From a checkpoint of a small model that answers yes/no questions on an image's attributes: 14.3M parameters.
Rows from block 4 of the fusion encoder, named by matrix and row number. Rows with one number belong to one attention dimension. Each number is 128 + 24 x the weight over the matrix's rms, rounded and kept within 0 to 255. All counts start at 0. Numbers have three digits each.
# v: attention value (fusion_encoder.blocks.4.attn.v.weight, 192x192), inputs 144-191
# proj: attention output (fusion_encoder.blocks.4.attn.proj.weight, 192x192, transposed), outputs 144-191
v.63:145110122127126092087104109123156108142107133127118110133124117140147117100148186094116084122132138104102103099123120117145124078155125099083126
v.64:144097114110158104183116125155153118108117109191101126114135149094112143125110142127090122177118158152132152113156164135146130159155176133137117
v.65:179173162141155136160095104133109160125124126150145133116120136153145175151144143087091132133147113139113131132112130142106130159158145132158152
v.66:148088149153144138173155123096104166117132153101164108102128109120133119145159114116115165132143194146112111104157143165145132098125109169148121
v.67:092138157102111150106106169147103121136149141117131161167073162090080104099105130133094075146147098143103105136131109112140092123129132069097160
v.68:156092124120169147139135127107142142169162118152160114118089113080079120129152081133171138070140091138157155156119130156163110059134099102129100
v.69:134089119157151100120129140120147136166094112125096078116097107138107158125137077077121127103091090125110112128114094143081102140170124135097123
v.70:127135145134149126105142125120104133155124118134116121096151119157136128147096114108115097109088101104141162147101094118123135128124136127125148
v.71:145135124086111156108120155123108129096107150077115129125143105150164161161133099119145097098123144128126139122132125103143099118110136088148138
v.72:140083121134157189137184104145153129114144124143147107146110112166072106122081134114105155112163142148143084077110164151174138095106126147149137
v.73:123102124082131151162114177121191159112135122139118101126102116148097105124123100122164094142102119101132101146112144142107138176081132125139192
v.74:093180134152111101131094111090093157110116124139130159168129132118144099113131127126121119183145127136168119111175143156097118122145163105146097
v.75:095167150119138158136090151156129150121133124167115097154154113135171132146115166131140160117147115112129124168109128105111158122154124147150139
v.76:128088120093152108091125115061177156123102156134079144117171133154144091111113134136141154126125120136120089161156135114075150154162100154140106
v.77:091153080119145144123126128157134152140160110183134144118138115145124107103147124169113063091151142099148161118150148133135163095124093154133106
v.78:107158153146111112084160124149177120184158130093120138115149123157150164163133172143146140133100132124121123145069139132147141113092156109093090
v.79:127191146137179147133109085101136142138159150113144158092111147121142122146111132140086121117073143114167143132132099108115161061167081119166122
v.80:133138124159140149142155074098155141114145092116135100106137124107118139108177158118111138134148189116111143154103105168152145100092141142117132
v.81:186141154120160144119128116158122147119174140153125150112152148068088103121110131100109151130137121092135142128101113138183129168099140123071145
v.82:113165093111135142158153115134100161108139106178111167168116185170096114115129103097099124160088132165077149132168093100122111145173180144106178
v.83:102129143106159103106115111161135144117140125155138097123104125109113145129139119153107119153105114126154107086134111148119110144136177127136152
v.84:101092099136166138160113116098100154122096151125140115153152093138133106097105131116112113145124161135169099135164129117163150163117190114161118
v.85:083129102139079136116112167083188168150142131079115122148135100103164139155131150137160147158111120149110118160140121111116106162148104114160116
v.86:158088169150115127160120104148150114125093160070152150125122128141141144136097102113089164113157098096167083108091125111108087114091136116127138
v.87:146167146106116093165101091122134107136125152169140145114163106103119142105122141118083107119176081132119077122075188146146175141113121149146082
v.88:132115121137153140110156125139148127109114129179100151161162093118136164130155139095151105096094147186152141135148102141120140109112170123132093
v.89:112120147152153107140125116118120110070131149119108161147166112140106096106112159120141172144136131138087120136145140120089089148125115118110159
proj.63:101153153098080096166146164153112122141176171089150130102091105118123137158098170147125120118137134137128145082171136146154132108131149112107103
proj.64:102101118131142132121122092137108143122117107143116129138154117135146146156164114154127170126089123127136146101184086123103136154166118117118141
proj.65:119120163137114135105094168109148155129138116122170098142161133128118114116123092124070126159098128129109131168146120158120157132142101093148159
proj.66:123169160126106128186130112155141172150111131106111131137094120102159155147154105132119129131109102119132125156121129127168067143159135101124145
proj.67:098125115133088116118144119120131128131133129142101145149112120147136113121133162131118147138184113110135117140147106133089187128117109140148123
proj.68:134138150172113133074189124137131140131125117122125092135093116143170118134034144128141136154138104144109128097136096130144164131121163116170157
proj.69:134182132118102123138121131166114144138185102140132129076136110141172092149100115138165121102169166104124116114148150140150146117089112159105105
proj.70:097099105136159134136114131101124142108134153139144167130113118117098158148124104176121133106124131111140157148113139109158101114180101103147081
proj.71:128088127191135134125154152150135085146166140150143123142178116135164086104081151120113106185121146113145144135112107150107121141146147106106104
proj.72:140113130166149120162149112161107115159112097137067136124139114140120149127101141115132099163119083115115127098121151146153125149121167097144167
proj.73:148100125150083162130141125150112109175175148144136109150141091124174117117145126138137144141167148134116120110097153138161117109154116150089117
proj.74:097152145128108111135128147132139083102135133148073107087121107136101184139128169138114129116133149171172138139128144140111118121148132157143135
proj.75:146095113110132111144145143156092141071084131129159127165132114148156165078059121099093139163153088161145153139119148120061170140114195161198131
proj.76:137130084127102097104082046125113121093106118146174146101102105094133132102102155121151116138168106139098136098129090155116132120125106141076113
proj.77:147152076157170133093134161135108095157149119115111136144102108148145109066064130086152103121144138157152119126141147136092129134173134139157163
proj.78:120126166168116172090134123151100157135152139119167170125085143157094104147125116166125086083126136113132132132102109083179123113126090146124155
proj.79:165088100137120091122101077105134104093080144142146140153137114137138100101102161095117134109122111105138109128137129122139138124109168154107115
proj.80:105138114108170145101119108136117130131073161129109146160091126116163158139095099129117104115127103134149077137126119108142101111127147138178170
proj.81:131116122134129078129131178054136120148085158106102143131129160174158133078108166156088112117070110118112111092169143137125128104153144120171126
proj.82:150110153155163065108153100120098088099133109150085120129116134152142122117121215098127100109089088110139105128101103138043142121097090097117110
proj.83:138115141159120193175130156104153141129160126117112147096142116127169140128157122120128121106115131113163101148156131118168129128155147161135100
proj.84:108127107139116126130142204094102115116119137143086106148112126124161165151130117116135152115127135141127152161119170148103132105192144132110146
proj.85:108126088083098133147122042142123109097143151157144105093115093081139096120113178129147116159144076124140124080092132140103146135149154118125139
proj.86:158172117134077114107133107143134120137108139123126064112163122140115151101134098147111122128029133137133096107145151138164158137106133135159119
proj.87:144129110111139174126114159133099166165139143105123111152071128149123140135119144131164105173115132166134122121087126117125069113112119145150190
proj.88:093111131138146104118120120116150121096108108157156117141107136129142060163168169115099138153151127118113125158113100161114138160116148119079082
proj.89:135172152115110130075130133143173076135118089157143111148118139113127136150138147081139105189113109131098096122113136119151181146164148143118153